Rows from block 12 of a small spectrogram flow-matching model, named by matrix and row number. Rows with one number belong to one channel. Each number is 200 + 30 x the weight over its row's rms, rounded and kept within 0 to 999. All counts start at 0. After the name is the row's rms in percent of the matrix's.
Before each channel's rows are labels from the 100 clips, of 14976 (inputs lightly noised), where the channel reaches its highest value: "band" is the frequency band that holds the peak; "peak on" is the class under the peak. Only what is clearly more common there than usual is listed. The data: strings of digits, spoken by a formant synthesiser in many voices. In brackets: how many of the 100.
# convs0: first 3x3 conv (model.decb.0.2.convs.0.weight, 128x128x3x3, standardized in use, each kernel summed), inputs 0-127
# convs1: second 3x3 conv (model.decb.0.2.convs.1.weight, 128x128x3x3, standardized in use, transposed, each kernel summed), outputs 0-127

band: 250 to 500 Hz (100)
peak on: silence (100)
convs0.69,100,199,210,231,239,209,287,204,184,236,191,159,209,214,248,245,219,149,236,252,235,229,197,218,240,239,188,213,264,238,218,191,143,187,198,220,217,162,249,162,198,235,203,223,200,223,175,217,173,171,215,190,207,203,218,156,185,186,203,197,145,238,201,202,192,144,150,222,190,200,192,165,191,189,180,149,254,155,188,226,184,213,192,185,204,146,241,218,192,114,186,193,207,185,179,232,207,212,224,181,155,190,194,201,189,153,182,205,252,220,244,220,252,173,224,163,194,168,165,164,179,172,158,233,195,214,179,195,196
convs1.69,127,162,203,238,246,266,210,253,156,197,183,243,265,169,177,198,169,191,213,165,157,184,180,216,207,211,237,193,190,216,231,226,220,201,200,236,209,219,231,226,240,184,152,187,206,204,204,236,238,181,174,144,224,143,135,167,211,239,228,201,175,136,182,241,140,199,221,198,207,151,227,177,218,175,201,172,189,182,180,158,194,181,225,234,221,204,221,259,214,171,254,149,235,188,260,188,177,212,207,202,200,168,232,212,208,208,201,172,220,162,128,228,227,216,199,248,211,182,231,194,222,241,170,203,197,196,186,218,229

band: 1000 to 2000 Hz (81)
peak on: /ɔ/ (34); /ʌ/ (26)
convs0.90,106,193,238,147,217,220,256,199,212,144,163,199,202,219,145,210,211,181,220,198,201,222,255,186,201,210,230,157,166,162,245,151,199,206,250,204,228,232,184,167,186,228,162,208,212,235,209,200,208,192,212,177,244,153,237,175,230,216,185,208,210,172,151,270,233,193,210,190,219,229,173,242,189,197,180,219,179,204,202,179,114,179,165,221,158,169,207,197,221,243,165,187,166,192,182,234,197,220,253,212,182,230,155,242,155,164,204,209,195,179,213,232,148,176,172,240,195,257,166,160,192,223,172,196,225,188,199,265,235
convs1.90,101,234,160,178,215,216,239,281,236,150,161,197,189,231,181,203,212,213,200,170,228,235,244,164,155,212,201,186,273,237,209,161,176,173,152,231,218,190,227,224,206,238,240,215,203,181,205,194,198,201,258,204,221,147,207,176,199,270,182,254,183,220,158,202,188,231,216,185,271,217,240,203,233,170,236,218,165,196,223,227,148,208,241,215,246,202,174,189,231,224,211,245,214,263,192,153,212,155,191,211,205,175,174,200,206,176,216,209,188,207,210,179,224,214,168,232,238,182,163,221,158,152,235,192,180,209,224,184,225

band: 1000 to 2000 Hz (78)
peak on: /ɔ/ (34); /ɹ/ (26)
convs0.30,091,185,150,223,221,189,265,197,205,223,226,175,145,212,187,189,243,159,200,256,242,181,172,183,230,241,262,164,212,208,214,190,178,206,193,234,187,175,164,192,199,226,177,242,203,225,218,180,262,269,245,197,159,212,253,147,229,263,231,151,235,185,171,196,202,223,245,223,231,151,211,141,193,179,184,176,186,180,200,133,222,184,227,207,212,144,216,191,214,204,220,214,212,207,153,195,210,170,191,207,224,169,192,203,156,182,253,179,201,192,236,200,168,191,179,201,154,191,201,214,183,226,161,191,170,184,199,146,242
convs1.30,092,183,221,153,231,230,206,239,211,201,191,227,188,224,163,167,163,236,189,177,216,144,224,233,163,237,203,164,167,203,177,167,191,115,169,175,193,191,240,232,274,181,236,145,229,207,223,190,235,157,193,237,210,216,189,128,184,159,194,201,210,261,211,199,152,190,208,186,182,194,213,167,220,215,222,211,208,235,192,236,154,168,207,241,185,179,225,246,206,180,161,210,213,163,218,201,196,150,186,181,223,247,182,218,208,192,183,211,224,194,163,164,193,222,186,192,115,169,194,150,157,199,202,176,208,189,208,160,141

band: 1000 to 2000 Hz (94)
peak on: /t/ (36); /k/ (28)
convs0.23,108,163,158,243,196,228,191,177,129,192,143,191,199,167,178,241,203,170,182,129,205,182,242,200,251,233,181,207,168,200,132,212,196,198,184,190,194,220,201,224,179,233,234,192,166,218,166,145,232,197,213,167,239,183,201,150,212,189,214,168,232,200,221,172,200,217,166,153,217,213,236,209,234,254,172,195,180,192,166,186,184,185,231,189,242,190,251,185,256,197,216,211,229,219,164,176,231,211,233,220,235,153,235,223,163,221,188,293,168,176,203,279,205,170,168,204,243,172,222,203,183,198,212,180,231,186,212,222,214
convs1.23,078,193,238,206,171,174,178,192,201,209,200,260,194,215,219,230,210,213,270,187,155,222,226,210,306,181,220,207,221,229,243,225,192,202,231,204,255,218,202,249,166,212,175,201,183,162,205,249,186,238,251,173,191,188,201,204,231,237,219,225,206,206,150,249,191,187,206,239,245,212,182,231,197,227,189,245,274,156,192,246,199,198,185,228,205,224,155,188,218,184,252,209,216,245,191,164,170,245,198,198,199,139,180,160,210,234,214,142,234,209,210,151,220,171,177,217,227,223,207,240,210,208,232,255,183,192,205,189,184

band: 1000 to 2000 Hz (100)
peak on: /aɪ/ (100)
convs0.44,115,187,159,197,204,229,186,180,197,245,198,195,201,227,188,191,207,152,188,209,199,195,166,191,179,206,181,195,170,193,204,200,238,219,176,239,224,191,187,210,215,230,192,170,203,252,175,208,190,214,203,223,168,180,141,190,214,215,202,158,143,117,191,189,143,236,204,176,198,149,242,197,248,226,192,194,237,208,217,116,212,202,207,225,230,154,247,194,176,191,231,206,220,278,144,219,311,227,203,189,164,212,213,198,206,155,183,205,200,232,163,235,224,194,241,241,182,232,247,181,226,194,213,194,153,237,199,155,185
convs1.44,099,189,212,216,212,173,156,232,200,148,199,231,197,198,187,231,173,212,219,217,181,187,197,242,138,166,222,217,206,204,194,233,168,205,188,176,212,205,212,193,186,189,246,192,218,198,182,195,235,229,165,163,209,236,268,230,187,181,198,208,169,213,181,230,187,233,221,211,259,187,205,179,184,186,179,190,155,182,206,199,246,183,169,173,183,249,192,176,184,181,171,254,206,135,219,172,122,179,258,172,208,184,134,242,190,203,210,218,210,207,281,172,171,244,117,156,206,156,218,188,168,201,134,148,204,204,162,191,216

band: 250 to 500 Hz (99)
peak on: silence (95)
convs0.104,115,243,196,214,267,182,206,191,174,193,260,258,216,166,181,196,219,191,202,195,208,166,196,237,197,219,207,246,194,202,208,210,200,166,199,251,178,223,269,222,207,199,175,206,218,246,155,145,222,161,214,206,195,156,218,283,195,208,203,219,201,166,222,216,177,185,210,187,172,187,190,160,126,172,191,212,235,216,200,212,173,235,183,193,212,210,208,220,209,190,214,172,247,223,228,201,154,149,182,197,194,218,172,245,185,203,189,161,156,202,154,184,146,272,191,137,164,247,191,232,189,205,191,166,262,177,143,225,176
convs1.104,109,244,197,195,253,144,178,172,206,178,222,165,220,225,234,239,149,208,197,139,195,211,214,257,188,193,215,175,231,213,208,214,189,223,177,208,198,168,268,240,178,196,200,209,231,231,229,212,209,204,265,169,219,169,253,193,183,134,154,222,176,185,281,217,167,192,177,204,182,212,155,170,238,218,184,201,136,154,232,192,218,123,225,200,234,188,190,197,161,167,227,240,248,215,195,195,204,169,212,231,196,185,214,186,219,219,156,235,230,218,219,198,180,187,206,176,145,213,223,148,220,237,223,238,192,198,200,176,169

band: 250 to 500 Hz (94)
peak on: silence (92)
convs0.4,126,205,229,273,240,218,220,220,194,191,210,248,233,234,225,213,184,207,236,241,284,246,248,202,264,239,175,249,220,200,213,210,155,197,188,170,170,187,173,204,205,184,202,180,170,193,221,183,229,180,219,183,166,231,204,200,201,218,173,205,172,204,193,170,209,126,198,185,180,162,202,196,200,181,187,176,162,186,183,217,162,174,172,156,189,209,209,131,228,110,195,197,205,191,217,167,174,221,183,181,177,231,218,217,163,209,221,218,183,192,187,231,298,221,212,152,206,207,206,205,229,152,130,232,214,201,170,181,221
convs1.4,107,179,200,213,203,223,175,165,193,144,221,172,197,190,269,167,200,185,216,193,217,189,159,163,146,176,157,160,205,235,224,193,211,207,158,211,211,210,264,202,229,184,200,176,185,213,258,265,179,218,226,183,190,162,174,195,219,159,201,221,230,152,187,211,194,283,157,230,231,167,253,201,236,232,157,189,179,185,207,252,237,196,175,208,260,180,208,252,235,206,159,188,168,192,217,293,164,221,232,218,175,194,182,194,230,183,191,176,213,209,201,152,203,149,182,203,163,184,192,220,172,184,198,175,183,185,193,242,234

band: 1000 to 2000 Hz (75)
peak on: /aɪ/ (74)
convs0.100,091,224,224,205,161,241,209,212,185,225,128,195,170,194,206,195,219,196,162,165,199,218,200,226,266,204,167,226,188,226,179,204,170,212,213,218,193,203,188,224,267,180,258,225,176,176,216,228,188,236,220,227,176,179,172,184,214,144,194,200,228,217,222,191,238,207,271,188,229,199,181,212,217,221,142,194,208,201,205,171,192,176,135,214,207,226,172,200,177,211,172,200,218,217,179,270,209,157,209,227,189,187,227,156,189,172,185,254,193,225,175,223,186,118,192,250,276,169,212,202,157,203,167,194,103,194,190,178,229
convs1.100,089,196,193,171,227,195,196,240,269,174,182,226,238,164,195,238,227,239,172,241,156,186,227,187,160,264,199,210,227,164,229,167,191,190,143,203,246,232,160,194,117,211,216,169,190,269,220,217,190,187,251,200,221,182,173,179,249,201,173,165,150,148,215,214,163,206,218,197,199,228,208,207,219,206,244,222,180,195,173,181,198,199,184,201,156,145,235,212,189,209,209,247,170,164,168,204,195,195,224,234,185,183,165,197,213,222,197,174,215,181,227,149,230,268,154,190,222,225,177,195,213,168,174,186,222,186,232,127,224

band: 1000 to 2000 Hz (67); 500 to 1000 Hz (33)
peak on: /aɪ/ (57); /ɔ/ (26)
convs0.70,107,220,259,211,220,265,222,226,185,225,164,180,159,202,165,190,187,197,172,214,203,230,181,273,180,176,202,149,194,147,172,189,214,227,203,166,248,197,175,210,193,239,258,156,243,149,189,191,205,159,203,189,193,214,209,254,207,217,199,139,196,173,219,172,218,207,190,199,203,210,207,223,223,226,205,216,209,213,211,116,212,227,195,232,208,189,164,206,200,232,186,167,225,234,142,199,225,219,174,208,241,196,218,166,208,154,192,235,184,188,219,189,226,199,203,223,235,193,234,220,180,249,193,200,154,207,180,76,157
convs1.70,084,173,170,184,214,242,216,261,242,202,192,187,223,263,155,214,180,196,256,214,239,234,244,230,124,216,223,233,212,229,203,209,219,198,264,182,161,170,167,195,215,219,168,124,246,193,228,203,182,195,196,164,131,178,105,170,161,242,201,167,196,175,165,189,208,169,219,181,145,207,197,214,202,168,183,204,210,209,188,201,252,167,205,200,199,201,240,207,215,207,255,212,216,208,172,173,193,174,197,244,181,214,205,229,184,144,147,217,230,225,203,181,180,176,219,216,195,175,206,170,212,198,205,218,235,221,249,235,204

band: 500 to 1000 Hz (47)
peak on: /aɪ/ (45); /ɹ/ (33)
convs0.73,095,167,228,222,238,166,178,233,181,182,222,184,273,194,196,209,239,234,231,202,181,199,237,222,266,229,226,173,212,208,158,230,238,132,232,141,166,235,205,184,223,200,206,187,224,232,175,181,213,206,209,216,199,218,258,230,243,224,178,183,169,158,193,187,194,166,203,170,237,204,186,193,196,170,238,231,206,211,255,155,169,184,155,243,188,210,160,148,151,166,220,197,152,215,200,177,253,187,211,189,172,225,248,185,172,183,202,181,209,148,181,264,193,223,195,188,179,155,218,171,236,218,177,141,143,201,210,208,217
convs1.73,077,196,152,154,196,208,207,185,260,233,191,201,170,205,157,150,212,192,144,154,193,268,208,143,213,150,187,196,159,206,224,189,195,201,183,203,183,198,172,192,218,198,236,193,192,177,211,203,176,216,187,179,220,181,194,137,205,163,211,205,261,223,237,167,217,216,203,187,167,101,210,190,233,245,137,225,152,192,139,221,228,168,197,182,192,196,171,137,212,214,249,200,211,179,211,165,234,214,187,185,256,174,196,170,180,195,200,208,226,259,189,144,252,187,220,214,224,187,233,225,160,200,225,166,219,171,215,213,189

band: 1000 to 2000 Hz (51); 500 to 1000 Hz (49)
peak on: /aɪ/ (43); /ɛ/ (33)
convs0.62,081,179,216,198,192,206,210,206,204,168,209,150,164,197,171,182,213,185,226,166,177,224,141,165,166,205,220,168,220,238,135,216,152,223,230,214,214,173,211,228,186,209,249,193,203,254,175,203,226,229,232,241,155,209,177,242,209,213,212,206,172,240,260,171,178,189,180,226,231,166,174,133,178,239,207,165,208,186,225,187,160,162,194,259,180,225,230,188,199,162,197,251,181,199,175,236,248,197,240,211,158,183,144,181,207,186,241,186,164,208,211,168,196,192,186,256,219,250,204,217,159,147,289,198,188,202,217,211,237
convs1.62,092,160,171,225,199,180,205,205,199,222,199,186,204,136,182,208,217,221,197,213,212,212,164,156,219,215,191,172,229,198,252,208,174,252,191,215,253,200,214,206,199,200,155,215,158,204,184,174,183,224,168,166,276,176,173,214,177,217,195,217,193,165,172,217,171,201,211,181,185,212,246,175,152,205,161,206,190,197,242,279,202,207,194,161,189,166,235,217,231,194,259,146,225,198,161,201,202,175,182,193,193,250,257,258,203,167,197,187,249,186,195,284,241,223,193,208,222,186,188,216,253,169,164,151,165,251,140,224,164